Weights of a small audio embedding model.
Model: arch transformer, layers 10, width 320.
Training: 15200 steps, batches of 256.
Data: trained on two synthetic voices taking turns or overlapping, over music, noise or silence, 26041 training examples, 149.4 epochs.
Rows from block 7 of a small audio embedding model, named by matrix and row number. Rows with one number belong to one neuron. Each number is 128 + 32 x the weight over its row's rms, rounded and kept within 0 to 255. All counts start at 0. Numbers have three digits each.
After each neuron's rows are labels from the 100 clips, of 14848, where the neuron reaches its highest value: "top examples" is what is common among them. Only what is clearly more common there than usual is listed. The data: two synthetic voices taking turns or overlapping, over music, noise or silence.
# fc1: MLP up (model.blocks.7.mlp.fc1.weight, 640x320), inputs 0-63
# fc2: MLP down (model.blocks.7.mlp.fc2.weight, 320x640, transposed), outputs 0-63

fc1.306:072145153070128121109137088114084171162132125162133116127129128124152118112119121141133151130128125165092134161103150175145161122147024082197083130150152057145115158126157115019130066114099143
fc2.306:149087113119150074192111174138148112121152102074122166116133187150125150106085118179111105137180144116169131090146144132174155116141152136140158130086077084137094124133077094138167136141087156
top examples: deep voice; first voice: deep voice; second voice: child-like voice

fc1.590:077130149111105151090093160126152144132107182150097140082106072074133158176153113128106185098090137142084147183114104094195132109071094082134111135168166093124134113207141114094066070148159099
fc2.590:124136104131129122164185082107079148129165084174102133184107128162125073111132160142169110128145156150153126125127130176066124153149147171100117099190134181137111160079117164129171142119122166
top examples: high voice; first voice: high voice

fc1.532:078141141082143156127145145118114114129127151149114092091126149104130124122154130142129164143093157139113194142110119122090097111106059092181165128143151120154145139158146140097136083094127123
fc2.532:103140099144124150194154092112127123140125165105116142163093110152151112113117112111169111173096124138137132080095142163099124116155111133112119125164096142116109124130119119151149128100153175
top examples: low voice; first voice: low voice; second voice: child-like voice

fc1.492:118133201153182129092078126176164169196091093120096085098173148131074106120153101127086110105137126155179130113094168120132161072181148137136084157117129117099107135105111153161093128145156102
fc2.492:097117129173151174129117078080145173177099056135072098143165164168135080047143108127141076114133152142191104096147162205071152122163161141099074129146175155120106105099133177189139162118123115
top examples: low voice; first voice: low voice; second voice: none

fc1.181:093143153099140132105112110103135142127083122166096115092108093100136156155132117149084170105122151175096150176171128108158114109074074092170082150190142101116150111175122133084128075142123108
fc2.181:097099128113101133144120140123164127127180116081196147149070216077157113099075151126128111184142142068179109084150080125090120107123099127152128071094097171141170144129125171118107127084082205
top examples: child-like voice; low voice

fc1.376:066166168087123175101123144114136109123085163171114125067095078093140140175159118119084192102104150177056153155112137121177128129118065081162113180180142110118167159184172107063106086149135089
fc2.376:095137145090115094145081137144116145134150169136118160140078123091147162151099137091108161124143150107064133112158074114138128154105041121154141143082129085094139127200139092122082146149153140
top examples: high voice; first voice: high voice; background: none; second voice: child-like voice

fc1.542:088124149076177126119106136146138103137099155161099145060127113106138079114120128154126166135115143174062160167105093110142165140125068088181134165153111093111127121179135122042101076107128104
fc2.542:137108100156062129136071088131141202100152116158098139148161177143100171108134164107133131117171170078173139059139186180109147147119199133104090124144108151161112115080127110145155148100101128
top examples: low voice; first voice: low voice; second voice: child-like voice

fc1.139:094126135035143180110108138112180107126110156137142148103147114130162150123157132163123166116138179132088141182119116108131143149081064083166135131156153119122149142183123112058134101128133103
fc2.139:125111110090109098113105130167108123156122192153114138161068109112098121124100114088163108191117115125123103088125134128089099069122111152089129107169100138118115079139144111177131154092092166
top examples: second voice: child-like voice

fc1.485:092144149057141145118145150134135132109131146207074129092115120107140156185152158147108216107119138170108169131140092129161109076113087081195114147215137108125136120139112148095104099098147103
fc2.485:099151152077110149138137167115134107055134120072171170101085195103121152169115107160166137150040116121114107096111100088128113171144077092146137124062130134116178147148144105055104120103118138
top examples: child-like voice; first voice: child-like voice; second voice: low voice

fc1.177:057139137081140124117150074103092183162131119165128139137097127121147118090110150164139190141087138169110133146091123149134151114161037075185099121174141095128126127116128123005121074135080142
fc2.177:154089125122134102184126177162161105120118132113117145123136156153141161130108134148101141122182153133190111027153211144135174100132163125127166135069086089139066152148064115143160127116117171
top examples: second voice: child-like voice

fc1.428:084145124118150131112097120146135114132084169186109128104117110095123163159147087135126160075098162185076141172147111089169107107090079076170133132194119097140149107172151113082098091139124093
fc2.428:115131119122148106097148117066096147124126126148159189134046148109168156163136160139131145159159126103133114148171066143100170165118104125157129119186085150069096174081140134105150120178096148
top examples: high voice; first voice: high voice; child-like voice; background: none

fc1.138:095164164096119154101115128158153138161111155132153132092144137100161145145128110181137156119101187182084129148121129141145135140139040067160125122136125066169142116149132121094096100158103101
fc2.138:128151116067148099103134169117121124109133153077115144079114098118134088121186130136128127129117092129169114102133131110131160171059150165160165166085124164223171140119088113104121165179128133
top examples: second voice: child-like voice; first voice: deep voice

fc1.339:142158193141154060149122121169130146137159212152137110128158092118120184212097173199105119104152098181089166186119139115133142122158116126140126123164060067106145163136106130140133111148143167
fc2.339:120118142126139181078135139112148083106062095120104067132186119107136089083161070117131136102072159163153098084151201133128115149127128100164132142143182143110138123149153152166113124121126107
top examples: low voice; first voice: low voice; music

fc1.332:110120173071132148138151130086109120111131156156125155089133128136129168154156126168109152095140134122083167117133099152136083078080082067197146165159138135115168123139120105068105113119148115
fc2.332:109125156119128134104137148156145128135091132126135120127153055069132116136182099135096152129120115183102128144117101096173130127097126116167118153122149113088169129157144117093095128164179154
top examples: child-like voice; first voice: child-like voice

fc1.182:118135159081121141114097167130129090118110172151113130094110136105131157140127122165097154125096143102079155135124117121135114091121083070177109127154154075160141148161145136078103109122120082
fc2.182:139129117172074118142144147127128170142124104190106184141090147143171164107125134117128146171167124115082122094168125131090074135096112186138110128140109142092129102111167118168139164134131120
top examples: low voice; first voice: low voice; second voice: child-like voice

fc1.516:105163153089141150122126134154133143135073178187102118114124073107155137182162102161127164121104135191071139160116141115147140109147073113183119129169155092160138139144142123084093094134167104
fc2.516:133148113163115095145145150104124108097160177147151180142023148124178168146119150160092161126107119140129109135133094165091114139107093170188205122106132135045165118128154139115122145156177142
top examples: high voice; child-like voice; first voice: high voice; second voice: child-like voice

fc1.22:072138142057115112141142102118106173202140094122128121127127129132115120093098143170138173144122126157087148166116122128128154122138030114175099111163146080134102131120165131010132075138115180
fc2.22:139073136127151061182145147149147121150131143103091120102137170163143135086075118158099139092191151153112106060143202156150161133153195165141129109066086106178067107157072094136159162114082155
top examples: second voice: child-like voice

fc1.528:081143180124133149101112113148141141168117159122133104090168140103124167164122137158144187128101160178102155118163163133150132086134100056179117148130143093168143130132113122094089098105116087
fc2.528:133126127106137108131111186138155104093121131118108088091155123123106076104146133105105133127161120128132159091093176088153105131127120176135142135123099125248132161144122127079122128153116105
top examples: deep voice; first voice: deep voice; child-like voice; second voice: child-like voice

fc1.600:096158155119146131098124119145154154149106169183089113089123096098143142176170129145087155084129168169101132192089121128179154101094059088151118139195152075116128113176130086072111081125153115
fc2.600:122118128158133104152162153123119152157170106089140125151129138093190098069104161131092116154136126113109131107104090084109108161132103162059146126093106157098109127104126129151131111075106158
top examples: low voice; first voice: low voice; second voice: child-like voice

fc1.233:106137127090139146116127125107126101129111169177098136106149095097125147153155106143085154139128173145071166175138140098128097121097067108174107128182146109110162151139150133068118107148140096
fc2.233:093170098116089106149202142109064099098143112161123128155047130123136124121074151088139155183161125071130120110172087160085186115130040164110108118144133179142138081104167152118097110155119165
top examples: second voice: child-like voice

fc1.632:102136163113166147129129130079167138148106183150124150083144095113155171151137089151134161105115135151076152182105129129134139101148086091161112130148148094148147141146163118085099077128135099
fc2.632:114112109146147115163146122107157153087162178152157151103072106100145131108161137172139127186144089104154108099148146131069108180099093142121132137203137138079076167162096098145163122132124176
top examples: low voice; first voice: low voice; second voice: child-like voice

fc1.254:081148168096151146128111107096162083099106153172077117115107090109127124174163118146119182108133164123070149167121102130173107128101080092171130150190136117124135147164123145106135117147141094
fc2.254:064138108119111138143140177083136104153141111115115202117039152124083122168122105120104124156169094052110110119124125160068125127162125113146123112156106140103096138173151143103137153111142178
top examples: high voice; first voice: high voice; second voice: child-like voice

fc1.165:089148156057149140118147137086103139111135145140136135094120146114160137113111084110107199126089173122105170176151138141158129128121072076188091143146142145130193118182163119080131090127120130
fc2.165:134141113138089115146152153156125127166100137141076120137077127129125139117078161120110112176139125088121097072141159121105140123150146141098138121137104118122103132097139099160163119112120148
top examples: second voice: child-like voice; first voice: deep voice

fc1.473:079138138117135187119119140127157133107096160144098129089115104101155140124174105142117153114121170151112148137111143145159119140107081102124147142148150096138105144154130137068124055116119120
fc2.473:157126145153106097148167127151084119153146145147169129126124082108104125126129134142166114119097121176132094106130097125113117116111104154095111107108155125126109092166154103169116140122163144
top examples: first voice: deep voice; second voice: child-like voice

fc1.155:069151156067103162149122075128123165152119138157122116116120127147137091090126139136111182116109141161114157158098120152122173123135072084196101110166163066139110154112177090047130067138113131
fc2.155:139083120118153073155104135167167115131162130114082161132129157144141138075088106135140126134190130135175113061154122136120135100133172123131148088047089103142087162139058089153164133095081140
top examples: low voice; first voice: low voice; second voice: child-like voice

fc1.185:125134071097078128156122160112120080071150145157127156126062095106160146178135130124154196153107121097098104165122106093186089160084099115132172103151133128143155135186156082113136098144152121
fc2.185:089110221130209173107142075122149148157107072108119115136163145125140075067138111158146117091119170167188149107127139168100178179160167118131070179140174143102088120134104166152115115149092119
top examples: deep voice; first voice: deep voice; second voice: high voice

fc1.193:070161149092142109185122131147105175136161144176110114121145080166132126158141144175149185088138144147091144187069122156145157134136077086185131141190136100135134162138128077084166072141139134
fc2.193:129114117138106133152137107100102159114169128120108112185130102132143125115099148109177064166133086165174087123157150124070144144141150168145125137112112158119113122115069088158142162109143183
top examples: second voice: child-like voice

fc1.278:091167150098138141082115138119136078140093177182112133086123110109127163168158107153086163133114172145074150149121131107162125140109074085190108139186172118145148140165146108083089084145153113
fc2.278:087152115102072100115140181111107166105187188156120183158052176126105101085124144157124151141133112109110138094171097167138119150144120121141149122128102106069140132173100104073100153126098168
top examples: background: none; second voice: child-like voice

fc1.331:067143164064111120108147112127110178180128105130147143123117110156137099119106156171179167153077133153110160166103128140110167104148023082180077102161170074121104126119163095044138084110112131
fc2.331:110064145088134072167120146161161112137133120122104153114135143162149146078088106161116091120169125128125095061155195173170153097124163135136114112087070106154078157148098110166156125091097145
top examples: first voice: high voice; second voice: child-like voice

fc1.242:073145144055140167128150127082080130157127152196093173096092131118139143150140144143138182121112167149104161145132056131139127129153075092218092151215162137110172122154141131026115108115130112
fc2.242:066129134117164140158123113095182100078124114085139234098086133130129125155174085109127142108123171117126187206079029119155121172125115118136139148107115146051105155168169117080128095178136115
top examples: child-like voice; first voice: child-like voice

fc1.490:087147138120128159107129153092144120120128144185108114081135106126128156157183101152085156093095160126089162154101117105176111123099087080166087135148145099138127152154125114082081094170125111
fc2.490:088109094199104118138095127194102153146139092102149109144118132127113132125151181122139180151161139178115145115079165147132159190161140138118135159120123080102120110109178103170126115142108105
top examples: low voice; first voice: low voice; second voice: child-like voice

fc1.526:109166175114134119135144131108104134136175157153120110107131112108156141182127161174156159101135135156082165172111119160113120117115090098150096153170138115153152144146124101110138066122130124
fc2.526:144127139135140116100150133142129092129078119095099068172154087118112087100167082098146111148098148159187099119161157059124101118112131148110153159138138152198150109144103114152113164098171141
top examples: first voice: deep voice; second voice: child-like voice

fc1.435:065148145100127104209135113104120156140140140181107120113119113171155159171131140164168169116175131175092151171074131171123173118135093091161083109186126089155106160169141102092181049148153158
fc2.435:130146140107138149072113134139163088120073137094106062111137078099116098141161069095138120162092172192165081114142169077169102121111113129153099169156163142147159097186147155149109142098148121
top examples: deep voice; first voice: deep voice; child-like voice; second voice: child-like voice

fc1.578:113173116150114189107137126099129124130132131127138105109144127124185153127132121167154149137116197151108115172144145164119114148109037086087111118125137114181158131129121105110136117145128125
fc2.578:133141155093141156087111150144153124101108123059169114106160112085123058106181122130103146136065140145171147093114156068149132129085129136175132169077152153170161148155126136099086109141133097
top examples: high voice; first voice: high voice

fc1.597:092109144096133131124135127100113091152119168203094122093149106111161166139148116129138149108091131146048140124134167130156110136138103091192096146178142066140143127139179110079124078120102082
fc2.597:134131139167115172141156118142111146135132193118133174134107121144135096135108189131158085180148126123140100083139084155085134118139118197092055107141143147023124129134119172176123104128160155
top examples: low voice; first voice: low voice; second voice: child-like voice

fc1.348:092155158082148133117105126163122101133067164189120093122156077147111137144123111143128133094085161153097146179137143112160138096135114086143106150177125104106146120154179114063093089111132103
fc2.348:131135115109084105190119089090092150134200128137126131113091142181098129152110128128182086193152132109104065062175121156061103169148104139107157130139134138073114119115153138121192168142140151
top examples: low voice; child-like voice; first voice: low voice; second voice: child-like voice

fc1.334:101167154103153159132116118102138119084116152195083112075129123105107175150156093158090176094120156164103176183126138118152112110106073070162116151170134104133163152170141135070118078129123107
fc2.334:110124119126140123137165099092130102111157163133172150105078117139166181134116121118153184170144100090119123101136101144115141140118074112131105109102127150065118107158118112083149134156128156
top examples: second voice: child-like voice

fc1.249:093137155073143156106128152125134106116135150175100153085108122106112168172142130155133174103130139132095159109135089131157125129106089075209102170200146151118134125166145115055116109127136095
fc2.249:089129134108082140142150163125164057077124138130168137092119117118172112129144087143108153109122149120117129174141121085114112161108098097198106132118115123065116152181153128057118107182155136
top examples: child-like voice; first voice: child-like voice; second voice: low voice

fc1.525:084134156098106162092099148162142150141097162178113121064101068096109122171151083167099149113107137148080170146139127132157139094111082102173144131196146099123154137155150131055103097146152074
fc2.525:111126134136098084133110164143104160107151184099121186121084182080111129178151105109130141107131117055146140147114063130104073142108124128132104084114128140089142079147149112160160146119142121
top examples: low voice; first voice: low voice; second voice: child-like voice

fc1.420:101131140109131164104109109139112111165088145169145117111137081091124107148139116132123145153082184169115133166094126125164116116106090113131112131182168126123146101175144115072079088143121125
fc2.420:127125132117100157142115128108118137108145100121101143156108105094139119087145118093203161190094136088131115132145109139106138135117124142099161130138168166162123100121142078111125119112180139
top examples: low voice; first voice: low voice; background: none; second voice: high voice

fc1.208:091150156059147183102079140142174128156102169155143146122148111130151154152121115142103144119100194136083155169081107129134126088116074103143106133130157091154142089161146145061107076132148103
fc2.208:094102092101079093204087116150080114104128123184094156174063093137179111163096138118120133151155080065135106080151135159155074171147158131079140122179110158154110119130211127184150131133164134
top examples: second voice: child-like voice

fc1.67:146124168123144087079128146152126156169109198139134100097156105097130143144090115189092132122127108173086111086171168143111146114145119089188141146138078086118133114093116157134078141106085117
fc2.67:095112114163140173098114127099130109121116135121105036112223113132120154118137159104125143087099125137134120085151230111148115117105143063140141122144144147150147118142160148143128107138139100
top examples: low voice; first voice: low voice; second voice: child-like voice

fc1.381:122145171120161145097209064116107110153094110108159096154175160130101106103126090141131122147091173136155113097116174160070088112133100091143123121109144146151161105122116166125131124101082163
fc2.381:136123133153166091101094137117133142154109170187065105116127070121117165169146135097078098047183103157083111152156136129147151092121144124114132134154147077092151116142126192129120162138196108
top examples: low voice; first voice: low voice; background: none; second voice: child-like voice